From a checkpoint of a small image diffusion model.
Training: adamw at rate 0.0014, 19600 steps, batches of 128.
Rows from block 3 of a small image diffusion model, named by matrix and row number. Rows with one number belong to one neuron. Each number is 50 + 10 x the weight over its row's rms, rounded and kept within 0 to 99. All counts start at 0. After the name is the row's rms in percent of the matrix's.
Before each neuron's rows are labels from the 100 images, of 14976 (inputs lightly noised), where the neuron reaches its highest value: "responds to" is what is common among them. Only what is clearly more common there than usual is listed. The data: close-ups of made-up surfaces with and without defects.
# fc1: MLP up (model.blocks.3.mlp.fc1.weight, 384x128), inputs 0-63
# fc2: MLP down (model.blocks.3.mlp.fc2.weight, 128x384, transposed), outputs 0-63

responds to: wire mesh; scratch
fc1.184 077:52 46 42 49 58 54 40 51 38 51 49 38 59 47 47 43 57 52 56 46 37 59 48 39 47 61 61 56 48 38 42 53 31 46 40 72 47 54 58 30 58 44 53 65 51 73 53 57 44 41 52 69 72 53 35 40 62 49 65 45 66 39 61 53
fc2.184 091:41 44 44 61 63 37 51 29 46 51 56 54 66 58 37 41 57 54 58 62 54 50 60 58 47 56 63 51 49 53 57 42 42 55 66 46 30 41 43 36 56 53 38 44 55 47 54 59 47 66 49 65 51 57 53 45 50 46 45 49 35 35 58 50

responds to: tiles; scratch; wood
fc1.277 082:78 49 52 33 61 50 32 58 50 55 58 67 29 38 67 43 50 41 42 61 42 55 54 56 51 52 47 44 72 50 32 57 46 56 33 59 49 37 51 61 49 48 66 61 46 41 51 52 39 54 51 53 45 46 55 57 48 54 52 54 40 49 55 39
fc2.277 089:58 74 39 51 41 36 40 45 61 45 54 45 51 57 36 48 66 53 61 44 49 37 46 53 48 52 49 29 55 41 65 39 42 44 58 59 57 43 46 35 43 60 52 31 49 50 47 52 56 54 69 58 47 53 55 54 47 59 36 33 32 54 40 61

responds to: hole; wood
fc1.316 083:47 64 61 55 37 51 60 60 54 35 58 38 51 54 52 48 56 60 45 55 68 47 50 41 72 44 34 55 53 42 40 59 49 44 51 30 57 61 34 56 33 53 34 54 56 46 61 51 52 55 55 55 68 52 51 49 72 48 23 44 69 53 55 66
fc2.316 087:51 46 57 46 56 56 49 43 54 36 32 61 49 54 40 50 58 41 46 48 44 52 51 42 39 63 54 47 37 56 51 49 36 26 30 50 43 69 17 46 51 56 41 60 45 58 46 65 47 37 54 46 46 56 33 40 59 46 69 48 52 46 41 49

responds to: tiles; hole
fc1.324 080:43 57 44 40 51 49 50 50 46 60 47 49 54 55 39 59 28 43 36 55 48 61 56 65 57 46 60 51 44 52 48 45 43 52 62 50 37 41 47 47 52 32 36 47 31 56 51 33 50 32 34 48 54 25 63 53 53 62 57 73 44 50 34 37
fc2.324 082:61 29 57 48 32 62 43 45 46 60 48 46 40 49 33 43 57 42 42 44 55 38 66 61 40 30 55 29 46 44 53 48 54 46 48 51 75 44 35 50 28 58 64 56 61 66 55 40 42 58 43 67 65 61 52 43 48 47 65 62 45 53 45 53

responds to: circuit traces
fc1.347 086:69 43 60 50 51 36 39 59 37 46 42 50 62 43 53 48 35 47 40 42 64 56 74 29 61 41 41 37 38 43 47 43 60 32 51 41 28 52 57 44 32 36 62 43 53 33 57 47 69 45 50 60 66 43 55 24 64 45 43 40 38 37 65 60
fc2.347 088:68 53 43 39 55 57 55 48 34 63 36 58 51 48 69 61 51 59 51 51 43 50 38 42 50 45 58 33 50 43 59 57 54 47 56 54 62 51 42 47 54 64 52 47 38 61 39 59 64 51 61 29 56 47 43 59 50 72 59 44 55 65 72 50

responds to: bright spot
fc1.270 267:49 39 57 48 49 33 50 56 36 28 51 69 59 49 51 47 49 48 59 58 66 38 46 42 44 49 51 47 46 49 66 38 29 51 53 42 51 52 64 53 52 53 55 59 43 49 57 49 48 53 43 50 37 40 49 37 41 42 50 70 41 64 62 63
fc2.270 204:42 53 53 49 55 57 40 47 45 58 49 26 47 36 48 47 68 48 55 44 38 66 49 49 49 47 52 53 67 34 26 58 51 41 47 48 52 55 64 50 57 61 48 44 51 56 39 64 32 54 46 69 61 49 53 45 59 37 34 43 33 57 59 49

responds to: bright spot; leather; scratch
fc1.18 091:38 38 70 46 36 49 61 55 49 39 43 46 58 33 58 61 40 44 41 70 69 39 31 49 60 52 46 70 59 53 61 31 42 39 53 30 48 66 48 37 57 57 63 44 42 35 51 43 50 45 60 51 47 52 54 62 30 45 47 58 68 58 38 44
fc2.18 104:62 42 53 48 64 56 54 49 43 36 64 69 58 57 50 52 61 57 56 58 46 49 48 51 59 62 72 56 37 53 35 47 55 45 59 40 48 46 61 48 61 53 25 60 51 34 37 43 51 44 41 56 42 57 46 43 35 54 49 49 44 50 42 56

responds to: wood; bright spot; scratch
fc1.27 082:65 57 54 46 59 69 34 56 56 53 54 57 51 52 50 50 32 50 44 58 46 45 48 42 48 51 54 40 50 57 45 68 52 58 46 56 25 60 59 62 55 56 50 65 33 52 60 35 55 53 56 46 42 45 68 57 47 67 39 43 66 57 51 40
fc2.27 087:42 58 52 37 41 62 49 49 55 46 53 51 52 59 50 42 32 56 66 43 33 56 50 50 51 38 64 25 41 44 35 45 50 32 57 45 59 41 40 61 44 55 63 57 68 46 59 47 62 58 53 56 51 56 53 67 38 69 40 46 60 44 46 46

responds to: bright spot; circuit traces
fc1.78 086:40 46 66 41 46 43 46 49 54 60 45 65 76 58 42 57 55 43 39 62 60 50 57 58 56 54 42 63 60 48 45 44 52 52 50 51 60 42 52 41 63 61 52 40 53 53 64 62 52 46 39 50 47 46 67 65 27 47 38 53 47 53 25 40
fc2.78 093:37 56 46 53 44 61 33 62 34 48 60 30 48 45 35 28 61 52 48 67 34 51 54 55 28 39 64 53 73 44 56 46 50 36 45 30 41 43 56 44 57 47 35 48 46 52 39 51 37 60 53 39 53 46 50 51 41 62 73 37 42 51 61 43

responds to: hole; wood; wire mesh
fc1.366 092:54 59 58 52 52 48 51 43 51 42 49 44 45 53 51 55 47 40 49 43 52 55 42 43 63 61 49 56 42 50 60 51 46 63 42 62 56 52 44 56 52 47 43 61 52 65 45 46 62 14 56 52 57 36 57 70 59 45 39 41 49 45 57 67
fc2.366 096:66 57 48 58 34 59 57 55 67 53 65 47 35 41 38 55 44 59 43 57 35 63 54 28 37 63 49 51 51 37 40 63 58 54 47 46 51 55 48 39 46 50 43 37 70 51 61 46 48 67 53 54 53 26 31 62 43 46 54 52 51 59 38 47

responds to: tiles; hole
fc1.90 195:41 30 52 55 54 48 42 56 34 51 43 54 62 32 66 59 48 74 65 52 61 36 54 50 27 48 52 63 53 64 45 56 44 43 51 54 63 57 59 46 48 49 53 51 42 64 54 40 45 58 41 49 49 57 35 48 28 33 57 64 70 45 36 75
fc2.90 159:36 59 45 36 52 51 41 54 51 52 59 71 49 60 55 48 35 32 45 48 45 64 46 48 58 50 32 44 64 65 49 39 39 50 38 55 46 51 61 41 59 43 52 46 51 58 50 44 39 53 44 57 52 45 56 61 45 47 74 57 78 54 28 44

responds to: circuit traces; scratch; bright spot
fc1.253 078:69 71 49 47 54 41 44 62 52 42 54 32 37 55 38 43 34 55 42 41 39 56 60 40 45 61 36 48 58 55 62 42 57 24 62 49 57 49 58 67 42 52 61 43 40 52 47 44 43 38 55 62 65 44 61 36 50 34 43 54 52 50 53 54
fc2.253 108:44 39 30 72 39 59 51 46 58 59 74 35 31 51 64 52 50 52 55 66 53 63 62 44 54 59 52 47 57 54 53 42 38 58 43 77 62 47 49 65 51 43 61 50 48 61 35 43 58 64 52 60 43 60 38 48 44 42 45 68 38 46 60 58

responds to: bright spot; leather; scratch
fc1.173 079:35 49 49 35 39 44 53 44 60 55 56 60 34 55 48 47 53 43 56 54 48 56 55 34 38 46 44 51 35 61 49 61 63 59 31 57 65 62 58 60 53 52 85 57 62 57 51 56 51 73 59 49 73 50 45 39 53 43 53 52 47 57 62 52
fc2.173 080:34 35 33 58 61 33 44 51 62 40 44 45 65 68 42 63 45 60 49 37 62 58 52 41 55 52 49 42 44 45 41 48 56 50 70 57 35 46 61 48 49 53 59 62 43 53 50 42 65 51 61 52 44 37 59 43 50 66 59 58 30 58 62 45

responds to: bright spot; wire mesh
fc1.58 082:65 50 58 53 56 37 49 42 54 38 53 51 28 66 57 33 38 59 49 43 56 65 54 60 44 47 42 61 51 55 53 46 58 43 50 45 50 59 49 53 29 54 64 50 47 32 49 46 42 43 67 51 75 34 64 29 61 50 51 37 45 62 58 42
fc2.58 086:37 66 41 51 50 55 47 33 44 40 40 47 62 47 54 53 50 46 45 46 55 50 72 66 59 48 34 60 51 56 44 33 47 54 70 55 38 38 48 37 47 66 60 48 54 49 46 52 42 74 70 37 51 50 52 46 49 61 45 45 58 43 49 48

responds to: hole; wire mesh; tiles
fc1.3 077:64 77 57 51 47 67 61 51 50 46 49 44 53 56 43 48 37 44 54 29 68 55 35 42 38 55 63 58 54 59 75 57 53 48 38 37 19 55 19 58 55 43 54 46 53 64 53 38 34 45 61 52 47 52 51 52 37 71 44 63 44 45 53 58
fc2.3 078:58 39 86 50 40 46 59 44 46 42 44 53 53 40 40 44 30 43 53 68 49 45 37 40 48 42 36 51 60 45 46 49 59 59 77 58 50 48 07 37 38 43 54 41 58 63 53 48 39 44 63 44 39 53 41 59 55 43 53 57 50 48 49 57

responds to: tiles; crack; specks
fc1.11 083:40 55 50 55 27 32 56 36 59 52 61 61 25 50 60 49 40 55 32 66 42 50 79 54 41 54 61 54 72 54 50 52 47 57 49 52 45 57 38 42 55 52 44 46 46 59 45 56 54 35 57 72 60 39 54 39 48 49 64 70 33 48 39 56
fc2.11 088:46 49 74 46 35 57 43 51 53 60 40 39 40 30 59 67 47 57 65 61 83 49 56 72 38 52 52 40 46 62 50 48 50 56 59 74 57 49 37 54 48 39 41 57 64 67 52 50 52 49 55 58 45 45 34 43 36 58 58 52 39 65 45 49

responds to: tiles
fc1.118 080:52 64 52 71 39 45 39 48 37 46 56 55 51 51 51 46 48 50 64 58 31 43 49 61 57 61 49 66 42 51 61 59 50 62 53 67 50 39 55 47 55 27 43 56 41 31 46 47 46 40 35 55 43 38 60 41 57 41 63 49 43 42 47 38
fc2.118 074:51 48 45 51 66 55 49 39 48 57 41 42 54 56 48 56 49 51 41 47 50 65 38 64 38 55 58 55 60 68 55 18 38 59 54 30 36 47 46 56 62 67 41 47 63 55 62 46 45 55 43 48 55 34 31 42 26 66 43 48 56 66 46 59

responds to: wire mesh
fc1.247 084:34 47 53 48 58 43 32 43 40 55 41 44 36 53 47 26 63 46 62 56 47 34 64 86 57 41 43 61 51 39 40 53 40 53 39 34 52 54 41 45 44 57 49 48 78 35 61 46 49 46 55 56 54 43 52 50 73 29 42 34 41 53 57 53
fc2.247 085:50 58 47 53 51 60 34 54 39 54 56 47 54 55 48 48 42 63 55 52 51 47 52 80 54 50 48 51 43 42 52 40 37 59 55 58 52 63 39 31 54 52 35 69 45 51 47 61 43 53 56 46 44 39 29 51 32 49 53 46 41 47 53 53

responds to: wire mesh; tiles; hole
fc1.379 087:60 59 54 41 69 26 51 66 51 40 52 47 47 56 56 39 47 53 38 42 48 45 62 39 49 35 47 54 40 37 33 44 62 58 62 48 55 40 59 39 18 47 55 53 47 29 45 47 43 50 48 29 50 51 42 48 67 34 56 39 44 50 47 47
fc2.379 095:52 57 51 40 55 52 55 49 55 60 40 51 55 49 54 24 42 53 52 45 45 39 76 34 56 52 45 48 37 52 47 59 40 38 53 57 42 42 64 45 64 35 53 42 59 55 38 40 48 45 57 65 42 45 59 44 52 63 50 44 52 56 48 62

responds to: tiles
fc1.361 108:56 45 65 41 36 35 49 51 60 44 56 54 52 40 84 55 48 59 41 60 40 48 49 52 44 46 45 63 52 63 64 34 56 49 56 49 62 63 61 70 68 50 63 45 49 50 53 47 39 51 51 42 41 48 52 47 41 39 47 65 60 37 58 53
fc2.361 111:56 44 41 43 58 26 58 51 58 51 61 36 68 54 73 36 57 61 57 42 48 49 52 61 56 56 54 45 70 46 47 37 47 48 54 53 45 59 53 65 40 51 70 53 39 47 36 59 37 58 45 33 60 56 59 49 51 52 61 52 53 53 71 64

responds to: hole; tiles; wire mesh
fc1.202 087:59 48 46 51 60 42 44 54 47 55 43 66 62 44 45 50 69 49 55 57 49 56 54 41 48 53 30 53 59 43 44 50 59 57 51 22 63 49 40 69 44 58 31 49 44 33 43 69 65 63 41 51 41 54 49 61 51 56 68 35 51 70 32 36
fc2.202 080:56 46 47 46 36 59 53 53 48 47 53 44 43 60 28 59 44 27 50 66 55 54 46 59 48 60 62 52 69 49 42 37 50 59 31 60 53 49 43 61 46 57 40 53 59 52 25 51 69 39 43 43 28 63 42 65 56 57 41 35 44 36 62 52

responds to: tiles; specks; wire mesh
fc1.258 081:56 58 57 28 44 36 56 66 49 45 48 47 44 74 57 51 48 46 59 44 44 37 55 64 45 49 37 54 70 55 51 56 55 44 60 54 55 71 50 64 42 68 43 55 49 37 53 53 45 53 49 46 48 36 61 34 59 51 50 55 43 74 66 44
fc2.258 089:48 36 39 45 65 27 48 60 53 62 51 64 50 50 59 62 55 55 52 51 58 49 48 53 50 54 52 55 45 59 35 37 31 43 53 45 46 44 64 54 47 39 32 68 53 43 42 42 49 37 61 54 45 58 48 25 40 46 55 67 38 34 58 52

responds to: hole; brushed metal; stone
fc1.116 078:67 55 52 47 34 45 52 67 69 57 51 45 60 34 50 49 54 56 48 57 43 40 58 35 68 52 41 48 47 42 32 49 52 61 58 63 62 48 46 71 47 47 37 37 37 53 56 41 69 41 49 42 55 51 50 51 42 56 43 48 12 44 60 44
fc2.116 079:52 47 55 50 32 59 58 45 84 46 53 58 40 43 72 46 60 40 45 48 57 49 50 32 36 61 48 49 55 55 63 47 43 38 48 41 62 38 54 55 57 63 42 62 54 28 56 61 66 50 59 55 47 59 55 37 35 31 62 35 21 39 44 57

responds to: circuit traces; bright spot
fc1.172 079:51 54 55 59 50 40 50 44 45 71 48 52 57 50 52 54 60 44 31 62 51 51 55 59 45 59 62 58 38 46 43 41 54 55 51 49 49 78 42 45 63 58 43 54 42 71 61 50 65 39 58 34 59 50 53 56 46 71 36 49 39 49 47 42
fc2.172 091:46 38 57 42 55 63 50 59 51 49 75 60 50 51 33 63 37 47 62 46 58 77 66 47 51 66 45 55 57 58 53 52 47 53 41 42 65 47 44 46 41 36 55 33 55 57 34 57 56 43 45 51 61 52 37 52 47 41 38 42 49 51 42 36

responds to: tiles
fc1.107 096:62 59 51 41 49 46 56 60 53 39 69 66 52 49 60 36 42 66 44 54 55 42 69 55 57 28 47 51 51 52 43 48 52 51 30 68 67 48 56 62 42 49 62 57 47 49 53 59 41 52 59 39 36 40 58 20 57 59 59 68 47 47 81 55
fc2.107 105:44 58 62 49 65 52 61 50 58 40 34 64 69 47 71 65 51 37 36 36 61 57 65 50 39 44 71 41 43 68 49 41 50 51 54 48 39 48 44 57 49 33 76 61 52 49 55 36 44 55 57 43 55 55 51 38 58 47 58 47 57 54 57 57

responds to: wire mesh
fc1.164 078:68 57 54 48 49 41 55 43 67 49 63 74 59 58 49 46 56 49 63 43 42 59 59 88 47 64 50 46 42 55 55 66 60 37 42 58 48 63 39 69 39 62 49 70 57 58 59 50 57 39 44 36 58 61 52 41 50 51 65 53 47 56 53 48
fc2.164 081:55 31 59 41 50 67 53 67 57 49 40 56 28 39 47 41 68 42 28 58 53 39 39 74 51 60 52 45 46 67 35 60 53 45 42 48 42 44 45 67 49 50 65 50 48 58 44 40 56 59 63 66 52 50 57 41 40 51 39 35 57 34 53 48

responds to: bright spot; leather
fc1.207 083:40 53 56 48 61 54 45 52 51 46 55 42 41 34 60 60 57 56 66 51 31 50 38 59 40 48 39 47 57 54 47 52 54 51 58 34 49 50 36 50 56 51 52 43 54 50 49 55 48 41 54 40 44 70 55 37 31 45 32 33 51 49 55 49
fc2.207 087:44 42 30 49 34 57 31 55 51 43 49 50 48 64 53 60 42 58 40 68 67 49 46 51 49 50 54 48 59 44 43 36 57 53 58 52 55 59 37 58 49 52 52 51 44 55 48 52 45 52 47 53 47 60 44 39 51 61 49 48 45 56 49 52

responds to: tiles
fc1.120 093:42 59 67 54 29 57 59 57 73 57 59 57 50 63 67 36 51 76 61 35 54 41 54 58 60 47 53 62 56 48 58 56 46 55 63 72 56 56 50 51 51 72 50 54 53 46 55 47 54 46 46 46 61 38 27 60 52 54 58 55 27 46 58 49
fc2.120 101:42 62 46 68 51 38 81 56 34 48 54 54 51 57 72 54 63 48 47 57 46 28 42 52 33 46 61 58 51 68 52 48 41 43 32 48 50 51 63 36 41 44 45 60 53 51 49 42 58 65 48 56 62 28 69 46 36 48 47 28 40 38 67 57

responds to: wire mesh; tiles
fc1.376 078:56 60 54 58 49 48 55 34 47 57 54 57 44 57 65 46 50 38 43 47 56 57 54 68 37 63 46 49 61 54 53 53 58 42 52 49 58 58 44 67 61 33 49 40 39 61 48 41 46 43 48 44 32 46 52 39 50 36 58 63 35 43 50 54
fc2.376 095:68 51 44 49 55 55 63 53 45 52 45 47 49 39 56 44 46 57 58 46 41 53 41 67 57 70 52 63 34 40 48 43 52 45 51 48 49 40 51 50 54 46 68 58 62 62 46 61 30 53 62 41 51 38 56 44 56 54 62 72 58 48 33 49

responds to: hole; circuit traces
fc1.168 079:50 52 55 28 38 37 50 34 59 59 55 45 66 66 48 53 59 50 54 47 51 65 51 35 55 67 52 50 58 53 51 50 43 42 60 53 56 50 44 31 42 63 54 38 59 70 48 47 47 40 47 69 60 66 54 40 62 46 62 47 44 46 44 67
fc2.168 084:49 51 42 86 31 63 52 56 64 50 62 66 31 46 40 63 34 50 52 43 58 44 38 38 54 59 51 46 49 60 54 74 67 43 47 37 44 39 47 43 52 39 45 46 52 49 52 54 52 54 49 52 40 42 45 57 51 60 56 61 55 53 60 29

responds to: wire mesh; tiles
fc1.64 091:53 46 59 68 49 53 55 40 47 59 39 47 53 69 56 61 55 48 40 50 26 42 49 46 40 54 41 57 62 48 55 72 45 53 36 54 62 66 39 46 46 48 44 42 52 51 50 40 46 45 47 52 52 43 51 36 42 39 45 48 51 47 28 47
fc2.64 112:52 62 52 46 41 77 47 61 58 57 51 58 51 39 60 36 47 59 41 45 47 54 60 49 53 41 57 47 74 41 54 72 55 57 59 47 56 51 47 51 57 56 49 56 71 65 56 37 45 47 56 51 48 47 58 44 55 51 48 45 57 62 53 67

responds to: wood; scratch
fc1.241 076:62 62 55 50 66 61 46 59 39 42 42 32 49 35 46 52 46 46 40 54 40 51 47 41 61 41 51 46 50 60 40 40 58 46 44 61 49 44 39 63 38 52 39 49 54 61 41 54 56 51 54 43 39 56 54 52 43 68 67 49 54 49 34 36
fc2.241 086:52 55 74 42 48 39 45 52 44 52 55 62 54 58 59 41 50 43 44 50 65 59 49 45 43 56 31 69 48 53 69 52 46 60 58 39 50 42 34 58 50 58 25 68 49 55 45 51 51 43 46 39 35 50 84 61 56 65 46 37 57 38 42 40

responds to: tiles
fc1.256 088:57 51 55 42 49 55 27 55 34 51 49 53 53 66 63 34 40 47 46 41 36 43 44 29 56 51 48 42 50 56 35 43 46 63 53 62 34 49 54 55 64 50 46 55 49 62 47 42 31 49 59 45 52 65 42 39 51 51 53 35 44 62 44 42
fc2.256 098:50 47 63 42 52 50 40 27 35 47 55 43 60 49 44 59 39 49 54 51 51 64 65 41 75 58 59 39 53 51 75 52 44 48 55 49 65 40 38 54 60 46 39 61 47 61 43 68 30 52 52 42 54 59 57 50 30 59 57 57 54 64 37 53

responds to: circuit traces
fc1.246 090:41 49 50 50 74 46 49 47 43 43 57 48 61 34 57 47 39 43 48 46 52 50 49 37 51 47 59 41 34 53 41 41 44 31 32 52 50 37 50 47 42 49 57 66 35 50 48 57 71 68 47 55 50 50 49 50 46 62 60 55 47 70 46 54
fc2.246 103:43 43 44 42 34 39 37 59 57 55 53 37 58 47 66 40 52 48 53 54 57 64 40 59 60 50 42 38 65 38 41 51 60 52 42 47 37 48 47 47 37 56 70 36 61 42 53 64 58 41 46 43 58 56 60 46 48 39 43 51 29 57 75 51

responds to: wire mesh
fc1.340 087:54 49 43 68 43 42 52 42 55 37 46 48 59 51 33 65 59 51 61 38 65 59 52 50 67 48 56 42 53 50 59 43 47 43 72 33 23 52 54 44 57 50 59 43 52 68 35 64 49 49 55 47 49 39 40 59 48 47 46 51 25 49 52 64
fc2.340 084:58 54 58 62 59 51 54 39 56 47 35 48 58 27 45 52 48 49 50 54 56 45 49 54 52 51 51 42 52 53 73 45 43 68 49 51 25 39 62 57 47 39 63 43 49 61 51 55 35 42 41 57 44 53 51 57 59 52 55 69 35 51 49 47

responds to: wire mesh; bright spot
fc1.102 090:59 50 52 51 45 28 43 63 57 44 53 50 40 55 56 58 54 40 48 50 41 48 52 34 60 49 48 44 59 61 36 66 38 56 36 44 58 51 45 48 25 52 50 50 62 40 44 41 27 55 49 55 62 65 51 35 62 45 44 30 51 59 31 36
fc2.102 099:53 49 41 54 33 70 46 45 63 51 35 39 65 44 51 61 63 51 56 43 64 51 59 50 41 60 51 44 57 57 63 61 43 40 60 51 45 33 47 64 57 54 57 50 51 47 57 41 21 43 36 50 32 65 50 41 58 51 50 47 40 52 43 34

responds to: hole
fc1.371 083:39 53 50 50 47 29 45 31 50 48 37 40 74 33 48 53 57 47 60 48 58 34 54 36 60 45 43 38 48 31 34 48 57 47 48 32 32 41 42 40 59 54 31 65 36 60 60 62 49 54 46 38 42 60 50 44 50 42 61 43 56 61 26 55
fc2.371 077:52 30 52 44 48 63 45 52 50 51 67 64 55 53 46 41 51 60 38 54 62 57 76 36 42 40 54 48 38 40 61 58 49 52 38 60 56 59 46 51 52 43 57 57 61 64 54 58 46 55 60 50 61 62 38 60 26 43 48 47 45 50 52 64

responds to: bright spot; wood
fc1.369 083:54 32 58 52 66 36 34 54 34 49 52 43 54 43 62 61 55 32 46 56 43 42 58 65 40 47 52 46 51 48 40 33 58 38 44 51 76 48 52 39 57 69 59 40 60 48 61 64 54 49 39 55 40 57 43 40 44 43 71 46 66 64 38 40
fc2.369 094:66 50 53 53 33 38 38 66 37 51 42 57 45 60 43 43 64 59 46 42 69 53 67 56 48 54 52 49 54 48 53 45 58 51 46 44 47 54 45 54 32 63 58 41 45 35 55 48 43 67 53 61 60 48 52 55 62 46 49 29 68 50 35 43

responds to: tiles; circuit traces
fc1.260 103:35 51 54 61 59 47 49 61 41 51 49 46 60 62 71 61 48 34 63 50 63 48 79 39 42 49 57 50 58 51 53 36 42 48 55 44 40 41 69 39 46 39 52 51 52 42 38 43 59 41 46 53 40 51 43 69 42 47 49 48 33 66 43 53
fc2.260 095:55 41 47 60 41 46 39 55 57 49 45 55 38 41 46 54 47 71 53 52 34 48 42 49 33 61 49 73 52 56 42 75 53 52 54 59 58 46 68 41 44 50 62 52 42 49 36 41 47 55 60 56 66 49 58 81 53 66 60 59 38 48 48 34

responds to: wire mesh
fc1.28 076:50 54 49 54 32 55 54 45 50 42 52 47 49 52 40 35 64 54 52 47 22 47 60 49 63 75 48 67 46 52 30 36 37 34 46 41 52 46 51 53 54 39 52 50 49 54 42 61 33 48 51 55 54 55 57 56 38 38 44 39 40 54 41 51
fc2.28 093:37 63 50 49 51 38 50 41 37 57 50 41 69 40 52 50 47 43 64 38 67 65 66 50 48 61 45 58 57 52 56 45 55 49 50 38 49 52 46 47 48 49 57 46 39 50 55 43 40 48 26 47 49 49 49 48 42 49 44 54 43 45 52 73

responds to: wire mesh; bright spot
fc1.148 093:47 55 58 47 49 47 50 52 51 47 46 49 46 60 54 50 55 48 62 42 32 32 44 24 46 68 58 45 41 48 35 50 57 53 59 72 35 56 45 52 48 57 17 47 55 54 59 53 41 44 52 36 71 62 36 45 49 48 46 23 72 42 46 48
fc2.148 097:54 46 44 59 37 58 46 40 63 34 43 55 57 51 05 49 49 42 34 62 73 35 37 39 64 52 57 48 49 56 49 64 42 42 46 24 39 49 34 48 48 54 64 51 42 44 32 54 40 59 45 47 55 51 56 49 46 38 52 43 56 56 42 36

responds to: tiles; wire mesh
fc1.100 115:43 48 58 46 50 35 32 48 39 45 40 55 48 78 59 49 56 42 59 47 41 68 72 46 29 40 48 52 56 53 52 52 47 57 37 55 61 50 81 38 59 42 57 51 50 54 49 57 59 42 40 57 46 46 54 40 53 52 48 65 42 41 38 61
fc2.100 099:70 55 43 36 44 47 44 61 50 41 48 32 55 23 42 48 64 65 51 56 56 55 45 58 67 43 47 43 48 46 63 51 55 46 59 50 60 46 95 56 52 62 44 62 45 40 47 60 45 48 54 52 42 41 43 57 44 54 57 57 47 49 55 41

responds to: hole; tiles
fc1.333 081:55 35 48 42 40 41 45 55 37 71 51 50 50 64 45 40 55 52 57 53 41 52 61 50 55 68 61 62 44 29 46 39 53 56 42 46 57 45 43 53 75 55 49 55 47 31 61 41 65 57 48 41 48 42 54 67 50 50 58 55 48 43 67 58
fc2.333 086:55 61 60 43 58 56 36 36 48 49 54 51 42 53 50 39 32 50 50 58 54 36 60 53 55 58 39 60 56 48 59 56 29 42 64 64 50 45 41 40 49 50 48 22 42 53 55 56 67 45 38 49 49 65 39 48 41 44 53 35 49 48 60 55

responds to: hole; wire mesh
fc1.189 074:43 34 56 33 56 56 51 55 50 53 31 50 40 40 55 57 39 65 43 40 50 42 66 49 56 62 34 52 46 52 34 65 51 40 43 51 52 67 41 42 33 57 47 43 36 49 44 46 43 52 41 49 52 44 37 45 45 39 30 52 58 52 53 77
fc2.189 084:45 70 42 31 48 41 57 65 47 52 60 51 42 54 67 42 58 37 61 45 56 45 45 48 52 62 53 59 35 37 55 39 47 49 43 66 57 44 43 36 43 26 58 72 58 48 39 44 35 23 15 50 53 51 52 41 50 44 50 57 47 69 48 56

responds to: bright spot; circuit traces; wire mesh
fc1.292 097:54 58 54 56 44 51 39 57 51 38 41 28 54 50 56 45 50 40 64 51 49 71 47 43 48 57 40 55 52 69 64 49 31 41 72 57 46 55 54 51 45 83 81 38 45 63 53 61 55 51 57 63 41 59 58 47 44 49 42 55 49 50 30 49
fc2.292 104:52 51 44 47 60 36 43 39 59 43 60 54 52 49 91 49 46 35 50 44 44 75 51 52 41 64 50 37 40 53 28 37 55 36 73 55 64 61 59 62 48 43 64 56 45 42 43 63 67 57 45 54 57 51 42 49 72 63 49 56 39 49 43 54

responds to: hole
fc1.29 078:36 47 53 49 49 38 47 53 40 57 41 42 66 48 48 61 60 46 39 49 36 29 46 25 47 26 48 47 51 53 46 32 57 63 44 52 60 52 37 44 56 65 64 45 42 53 56 34 53 69 38 38 35 59 47 39 40 59 64 62 55 64 40 38
fc2.29 072:64 21 30 47 53 51 46 58 30 37 46 61 49 39 51 62 57 61 63 62 70 44 57 21 54 39 42 56 56 47 31 57 51 44 45 41 43 45 54 70 62 40 62 59 60 39 50 54 63 48 41 46 65 48 41 58 42 41 46 44 42 38 56 61